config.yaml
model: "multi-label image tagger"
rotation_deg: 5
activation: "leaky_relu"
depths: [4, 8, 4]
kernel_size: 3
stem: "single"
init: "torch_default"
lr: 0.002
beta1: 0.9
eps: 1e-10
grad_clip: 3.0
Rows from block 7 of a small multi-label image tagger, named by matrix and row number. Rows with one number belong to one channel. Each number is 200 + 20 x the weight over its row's rms, rounded and kept within 0 to 999. All counts start at 0. After the name is the row's rms in percent of the matrix's.
Before each channel's rows are labels from the 100 images, of 14848, where the channel reaches its highest value: "strongest on" is what is common among them. Only what is clearly more common there than usual is listed. The data: simulated telescope pictures of galaxies. In brackets: how many of the 100.
# convs0: first 3x3 conv (model.blocks.7.convs.0.weight, 64x64x3x3, each kernel summed), inputs 0-63
# convs1: second 3x3 conv (model.blocks.7.convs.1.weight, 64x64x3x3, transposed, each kernel summed), outputs 0-63

strongest on: ring galaxy (60); barred spiral (29)
convs0.19,119,190,169,210,205,199,221,210,196,206,184,239,214,174,193,216,192,167,196,232,198,189,197,186,192,207,216,209,232,254,195,254,201,211,186,181,192,178,197,168,227,177,207,163,194,191,195,175,209,220,161,181,201,196,228,232,214,213,192,204,189,225,197,198,208
convs1.19,148,254,207,186,211,203,181,149,217,184,190,186,205,186,198,179,185,218,170,182,189,167,199,188,191,210,238,206,194,186,215,234,211,184,212,237,234,181,233,213,218,193,177,185,171,178,221,178,203,196,206,184,195,202,188,197,175,188,222,209,181,204,192,168,193

strongest on: barred spiral (61); winding: anticlockwise outward (51); tilted (43); winding: clockwise outward (36)
convs0.61,093,171,197,196,176,183,226,189,212,213,184,186,168,214,202,194,179,157,190,174,189,212,223,168,140,186,201,226,188,186,201,176,181,197,186,217,186,169,200,193,186,202,196,178,203,193,196,189,192,200,175,207,184,178,216,157,161,180,203,173,211,209,190,168,190
convs1.61,095,189,200,207,189,217,202,223,188,211,208,179,212,222,230,214,192,177,183,208,198,164,184,157,188,194,215,178,222,217,196,203,205,180,197,166,191,173,187,193,228,194,236,192,217,242,196,231,219,194,163,216,163,200,169,202,201,186,183,221,209,207,239,210,169

strongest on: two-armed spiral (61); winding: clockwise outward (59); winding: anticlockwise outward (40); barred spiral (34)
convs0.25,094,191,207,176,194,206,193,161,233,207,226,186,180,166,188,194,205,251,182,194,212,212,199,214,188,221,198,208,208,198,166,197,202,241,214,177,175,204,207,226,213,232,207,213,216,201,162,186,202,206,143,235,215,198,203,205,180,213,210,191,172,181,218,195,192
convs1.25,075,221,229,208,194,197,206,209,213,180,190,189,229,207,198,171,186,215,183,198,215,178,162,223,207,236,188,189,194,238,210,217,200,249,215,164,222,194,186,192,200,210,194,213,175,219,179,229,250,187,184,210,207,185,236,194,207,209,180,166,211,221,225,195,197

strongest on: irregular (93)
convs0.58,105,194,204,214,208,197,209,194,196,205,191,141,209,219,227,229,219,183,159,201,209,217,210,237,180,198,197,210,157,199,159,207,204,172,215,190,206,195,200,195,210,200,206,224,209,174,192,230,178,200,180,224,192,183,234,217,168,202,193,226,200,221,211,156,189
convs1.58,076,177,219,209,206,187,155,216,226,201,217,181,203,233,224,210,162,212,177,189,209,214,202,237,179,186,210,215,212,200,216,201,217,207,198,174,191,189,206,171,219,211,187,227,208,249,204,206,235,205,198,167,195,172,229,196,208,180,207,147,206,208,216,199,188

strongest on: lensed arc (55)
convs0.48,106,204,191,210,202,132,186,178,177,160,193,184,191,217,197,190,186,199,160,174,155,201,168,191,194,203,188,230,221,186,208,178,175,206,220,177,198,201,185,198,211,187,190,194,202,181,226,178,198,173,212,175,173,197,191,195,217,202,187,187,165,207,190,211,167
convs1.48,098,214,205,232,188,222,241,208,182,187,210,226,197,203,180,209,204,211,245,171,196,233,207,186,197,177,209,188,226,176,176,197,222,171,202,204,170,241,218,206,192,198,243,204,228,201,195,201,184,226,223,218,176,208,223,191,229,233,175,203,210,196,190,203,221

strongest on: winding: clockwise outward (73); barred spiral (43); two-armed spiral (34)
convs0.45,087,198,206,189,196,184,220,179,190,220,225,200,217,216,207,217,185,161,208,227,182,205,214,216,170,225,192,177,215,181,190,185,225,216,231,197,238,199,221,222,171,206,202,185,235,176,172,192,190,198,189,204,249,185,239,195,201,243,201,217,233,207,218,199,191
convs1.45,103,190,177,228,192,188,214,210,178,221,215,199,219,234,177,223,223,185,181,169,190,211,190,196,208,195,196,188,257,227,185,192,190,191,174,186,176,203,165,220,159,230,206,177,227,210,216,209,206,199,200,201,180,227,202,191,188,228,178,162,196,180,213,207,177

strongest on: winding: anticlockwise outward (36); two-armed spiral (30); barred spiral (29); kind: merging pair (25)
convs0.35,088,239,221,195,211,208,217,213,181,199,200,189,148,209,180,190,162,220,207,194,202,209,191,208,164,205,147,206,204,192,147,193,223,212,187,239,213,192,155,207,200,207,213,205,215,202,183,186,204,196,178,178,182,190,187,206,228,195,214,215,228,211,210,190,182
convs1.35,086,213,216,196,188,215,196,186,221,209,189,222,226,224,215,153,220,218,233,208,211,212,236,232,165,183,183,183,165,178,206,206,221,189,182,193,199,208,219,194,181,212,232,173,202,211,180,207,185,194,196,226,185,222,225,229,198,236,193,190,171,197,195,231,227

strongest on: small (48); flattened elliptical (31)
convs0.42,103,199,197,225,255,179,195,174,192,170,186,197,166,227,183,203,143,211,198,193,171,182,166,199,210,188,174,195,202,203,187,209,196,176,201,183,181,191,192,191,177,211,207,180,201,198,188,198,198,202,224,163,169,189,149,203,227,222,184,188,217,210,203,213,188
convs1.42,077,212,212,236,140,210,206,195,212,172,220,202,174,214,172,204,195,189,226,185,242,212,178,189,190,180,207,215,209,189,181,199,217,194,188,204,185,247,190,197,197,210,214,184,203,160,209,200,224,216,219,213,188,215,227,152,204,175,171,184,209,218,197,195,204

strongest on: barred spiral (93); tilted (63); winding: clockwise outward (57); winding: anticlockwise outward (43)
convs0.5,098,171,173,199,161,218,204,192,173,209,257,221,246,227,187,189,234,220,170,192,207,203,201,180,209,192,194,206,201,210,194,189,174,216,202,174,214,200,213,196,216,182,206,188,182,194,176,210,216,195,218,227,211,184,204,221,184,160,227,224,178,189,202,179,168
convs1.5,088,222,214,215,217,206,187,177,205,152,189,199,262,188,200,176,186,180,191,200,178,190,190,171,219,230,205,211,180,212,205,230,220,214,173,201,218,180,216,198,222,205,157,195,187,206,214,197,237,189,182,188,237,198,220,220,205,181,183,226,198,221,207,187,184

strongest on: many stars (64)
convs0.62,083,181,173,202,227,157,184,156,185,200,184,200,175,196,193,206,161,197,196,188,162,178,136,217,200,184,180,189,207,206,166,206,173,207,183,187,179,211,182,195,178,221,204,193,182,198,192,183,204,207,222,170,170,183,191,190,221,212,178,183,180,195,198,207,194
convs1.62,061,204,217,244,159,194,216,166,217,185,216,190,181,192,204,206,188,202,219,175,238,205,235,164,191,189,222,217,220,179,195,190,212,197,181,189,185,224,203,203,165,215,241,191,193,185,238,203,224,227,228,208,188,194,206,162,201,205,202,210,213,186,184,200,226

strongest on: two-armed spiral (83); winding: clockwise outward (60); winding: anticlockwise outward (39)
convs0.34,093,209,207,190,189,226,188,197,219,204,232,202,168,193,181,181,233,128,205,186,202,204,222,194,230,166,200,218,172,204,195,179,185,226,186,219,210,193,224,199,191,222,188,233,179,238,190,207,197,196,166,195,194,200,175,194,182,199,239,201,185,197,206,225,201
convs1.34,073,213,202,206,160,201,175,203,196,204,189,190,189,229,217,191,209,187,200,186,193,200,189,213,168,171,175,195,191,227,252,226,212,214,187,180,220,180,187,233,244,152,190,188,211,212,189,222,251,184,205,197,197,198,212,210,213,196,180,198,217,227,212,171,190

strongest on: irregular (42); winding: anticlockwise outward (34); two-armed spiral (31)
convs0.51,125,166,181,181,195,204,196,193,208,216,192,137,233,206,196,184,196,168,173,177,208,169,215,212,163,184,198,196,184,167,190,205,190,210,217,201,193,197,185,180,201,215,198,214,179,205,192,201,159,188,168,204,196,217,238,192,183,192,144,181,184,197,209,193,198
convs1.51,095,193,205,216,184,172,186,208,227,193,203,208,205,217,186,224,170,195,187,162,207,213,161,229,181,217,222,189,211,206,222,187,195,246,201,161,176,218,195,168,193,195,196,215,201,236,213,216,217,233,192,172,211,165,227,165,215,180,183,194,215,219,195,189,193

strongest on: ring galaxy (77)
convs0.1,090,185,167,203,168,189,191,166,179,174,193,217,209,195,162,191,226,195,180,190,188,192,226,211,170,168,190,200,202,208,189,181,218,202,203,164,165,175,210,221,216,194,198,213,211,181,184,228,189,170,203,221,186,173,207,189,186,179,207,181,164,215,197,178,150
convs1.1,086,193,228,214,173,212,223,208,177,155,184,192,210,173,202,234,166,210,185,206,181,213,237,185,192,240,220,213,229,181,218,225,181,202,198,223,205,184,209,196,241,192,195,199,193,244,185,206,213,234,182,168,188,193,191,219,213,187,217,200,227,212,201,201,189

strongest on: ring galaxy (99)
convs0.36,116,185,150,198,192,193,223,218,166,184,201,203,207,159,197,206,186,172,207,206,211,203,225,184,195,204,219,183,215,219,202,224,205,180,188,165,185,181,196,182,227,205,186,165,164,187,180,194,208,214,181,176,197,207,235,237,198,167,160,203,192,235,208,205,197
convs1.36,099,253,217,193,225,192,185,163,208,209,203,183,191,194,197,190,199,224,162,166,188,183,192,197,185,207,250,209,211,192,197,215,225,183,179,224,209,178,196,225,233,185,203,167,176,169,179,190,180,184,204,170,175,199,188,189,181,198,230,204,192,203,182,172,192

strongest on: round elliptical (98)
convs0.39,097,191,212,219,237,221,211,218,222,184,225,178,218,212,215,230,183,218,191,208,190,235,188,187,207,203,193,182,187,188,196,214,211,201,196,196,210,190,186,209,217,220,177,223,199,232,176,178,206,239,214,215,219,221,194,250,236,222,238,190,228,230,235,197,195
convs1.39,108,210,203,193,192,213,187,188,226,213,195,136,212,219,186,177,196,235,194,199,226,185,205,222,161,200,196,176,218,208,183,185,195,196,208,198,184,197,206,189,216,214,175,214,181,207,202,202,195,211,155,190,211,183,228,216,188,209,157,198,176,248,244,190,212

strongest on: barred spiral (69); winding: clockwise outward (67)
convs0.54,070,219,200,210,200,220,190,187,160,180,252,212,199,214,206,221,179,196,174,171,201,205,147,210,212,170,166,222,212,198,198,193,216,218,197,233,219,203,196,213,219,205,213,232,209,212,205,183,210,188,176,208,233,211,206,234,201,181,236,210,188,176,180,175,197
convs1.54,110,195,157,229,230,207,198,207,168,197,186,204,234,201,231,182,194,157,192,216,182,212,218,180,228,223,186,181,198,209,204,186,184,183,175,172,204,196,184,201,201,195,180,225,223,205,254,201,210,182,193,212,231,236,187,207,215,201,207,203,175,193,223,187,233

strongest on: merging pair (27)
convs0.57,119,159,190,189,219,185,213,208,208,211,196,165,212,211,172,171,201,196,193,197,185,143,217,185,168,216,199,188,189,194,188,232,192,229,223,193,178,196,201,215,182,180,190,182,191,180,194,205,190,183,174,200,211,198,231,173,193,218,172,199,228,137,207,208,199
convs1.57,096,207,184,221,151,181,212,218,195,212,217,244,206,209,181,242,237,194,247,179,214,206,150,213,182,193,210,176,203,212,185,192,196,192,215,207,179,213,181,211,195,157,220,191,229,175,203,223,190,221,193,221,184,194,199,226,199,219,192,198,191,217,200,200,201

strongest on: many stars (71); barred spiral (42); winding: anticlockwise outward (35)
convs0.23,068,235,199,203,190,189,217,166,208,203,196,164,164,197,176,176,185,198,194,181,205,187,192,209,220,192,210,219,221,166,202,166,210,214,178,171,191,179,209,182,197,175,210,199,183,201,203,185,161,165,176,206,180,211,192,234,148,188,196,190,197,237,176,182,194
convs1.23,076,183,196,159,177,208,207,212,189,191,195,199,166,195,215,230,217,193,191,229,211,251,183,184,199,197,209,204,172,148,223,209,187,180,204,239,167,190,235,210,201,219,226,221,207,184,181,219,192,219,192,208,204,234,192,217,212,212,212,180,196,188,177,196,226

strongest on: many stars (73); bright star with spikes (59); barred spiral (34); winding: anticlockwise outward (32)
convs0.50,107,189,180,193,167,161,196,166,201,216,175,189,191,146,179,212,143,199,179,192,187,209,198,195,176,192,176,206,205,178,195,189,181,199,196,195,187,181,179,181,217,236,193,167,195,191,191,174,207,186,187,199,206,181,206,181,164,182,205,186,183,205,197,163,174
convs1.50,099,204,206,200,184,209,236,186,159,220,236,215,201,179,209,238,192,207,203,191,227,183,187,178,195,230,257,186,223,192,176,186,175,173,179,206,190,197,202,207,197,200,237,216,202,231,190,218,204,232,190,236,197,216,175,188,196,232,221,187,206,187,212,205,194

strongest on: round elliptical (75); many stars (67)
convs0.47,091,183,223,182,182,186,198,163,207,201,169,160,155,178,197,199,213,181,194,151,197,216,212,198,201,203,199,180,180,191,187,184,176,203,194,177,184,184,181,191,189,199,197,201,224,209,185,212,187,167,161,182,210,207,191,186,159,216,194,240,176,226,196,178,174
convs1.47,103,190,203,217,207,186,199,211,176,203,176,199,202,184,218,200,229,219,219,212,158,247,213,187,199,212,242,211,183,200,234,219,259,175,182,203,190,207,240,209,208,203,174,204,226,179,200,218,208,203,218,203,219,222,187,237,217,187,217,187,213,204,195,191,171

strongest on: round elliptical (80)
convs0.15,114,208,220,192,190,180,211,149,222,209,223,199,191,211,188,236,168,188,198,206,147,210,212,190,198,236,207,238,192,212,201,190,232,218,211,197,204,190,205,220,184,188,201,199,218,174,180,200,224,224,185,204,240,220,197,198,174,217,222,226,235,210,212,210,174
convs1.15,109,195,183,207,191,209,216,194,221,214,212,151,213,200,179,195,208,196,203,177,213,186,223,186,205,187,169,161,228,211,176,205,181,185,155,202,175,178,179,205,150,246,180,188,196,219,221,187,192,195,206,210,214,207,231,175,208,226,172,202,168,200,200,211,194

strongest on: irregular (80)
convs0.16,115,201,176,187,191,165,175,171,195,159,167,181,161,204,193,181,206,206,176,176,182,197,174,189,197,160,205,208,195,152,211,205,165,200,198,186,218,203,201,187,197,187,206,200,186,207,206,190,180,176,215,175,165,209,177,185,200,189,178,193,144,207,187,201,191
convs1.16,129,219,213,237,192,171,196,210,187,177,215,223,179,177,172,215,209,211,223,129,162,243,191,206,195,210,207,176,220,192,207,183,214,184,204,167,197,226,191,219,211,221,204,219,209,189,195,222,202,233,190,197,212,232,200,189,225,211,189,205,209,182,180,197,195

strongest on: barred spiral (86); winding: anticlockwise outward (69)
convs0.8,094,181,170,188,185,198,199,164,229,208,195,201,167,215,167,192,208,247,181,185,185,177,206,195,174,206,204,209,161,213,168,225,203,216,205,192,166,192,222,237,204,220,225,202,208,219,175,197,217,202,160,211,228,207,186,196,197,204,219,188,197,162,207,172,192
convs1.8,094,223,210,218,171,167,207,217,218,197,177,195,212,188,217,174,211,199,203,201,164,214,223,190,221,243,196,207,200,215,211,211,169,190,190,191,200,211,144,207,197,209,165,177,170,190,171,190,235,192,186,200,237,223,199,221,211,196,218,177,217,234,201,198,221

strongest on: noisy (77)
convs0.30,111,218,187,201,181,203,180,174,188,194,197,191,183,175,198,179,182,196,194,170,183,151,193,189,194,194,200,208,201,222,186,197,208,224,199,216,165,190,215,166,185,173,143,209,194,213,162,202,173,178,150,185,166,174,221,192,194,217,196,202,191,193,180,206,178
convs1.30,085,189,210,173,188,193,220,195,195,201,189,239,234,191,160,222,198,187,221,227,206,244,257,189,200,182,262,196,179,184,213,224,202,196,220,208,186,216,214,209,179,204,192,178,186,192,185,197,172,203,220,216,205,204,209,239,216,195,194,188,200,200,182,194,210

strongest on: barred spiral (100); tilted (77); winding: anticlockwise outward (60); winding: clockwise outward (40)
convs0.0,121,184,217,228,217,215,229,213,165,191,190,244,202,215,237,194,203,195,190,260,217,183,217,223,176,186,190,223,247,216,193,229,204,211,222,167,209,220,220,197,225,208,188,207,207,188,215,210,178,203,173,222,188,207,208,229,208,206,224,204,198,189,203,191,214
convs1.0,121,215,201,189,209,203,160,177,231,179,187,196,224,228,194,194,189,215,186,206,204,184,202,229,186,196,193,206,194,224,240,233,226,239,224,211,275,209,225,205,229,192,196,174,184,193,215,197,205,177,230,189,185,196,213,177,191,188,196,195,216,190,201,196,187

strongest on: ring galaxy (52); barred spiral (45); tilted (41); winding: clockwise outward (35)
convs0.29,121,177,206,201,215,210,189,243,217,205,156,231,182,167,211,223,190,148,210,223,182,192,197,228,180,206,208,227,223,198,150,226,204,224,194,178,186,195,205,214,211,190,221,182,164,172,200,174,208,211,172,192,192,190,209,210,195,176,187,203,197,216,192,190,202
convs1.29,126,196,210,207,218,191,194,153,227,177,223,199,198,194,226,210,242,208,186,194,196,158,217,205,192,213,193,215,192,229,243,208,211,213,205,237,234,186,181,184,211,183,189,153,193,198,232,208,208,170,154,188,204,175,212,218,195,207,216,203,183,200,192,184,197

strongest on: many stars (73); round elliptical (40); merging pair (26)
convs0.13,066,215,181,165,220,214,203,209,210,195,197,189,220,228,185,200,198,225,194,190,184,227,176,198,213,200,218,208,186,203,189,161,195,211,203,203,222,229,163,170,191,212,178,193,226,162,192,220,213,218,192,174,210,187,226,184,171,223,136,172,201,176,196,191,216
convs1.13,143,211,219,181,206,237,217,188,220,162,196,192,183,218,197,186,195,181,206,223,195,217,179,187,188,199,224,185,196,204,210,204,233,229,203,184,195,216,261,201,195,200,175,227,220,187,224,242,189,188,199,207,199,171,211,231,198,204,174,212,178,229,199,196,152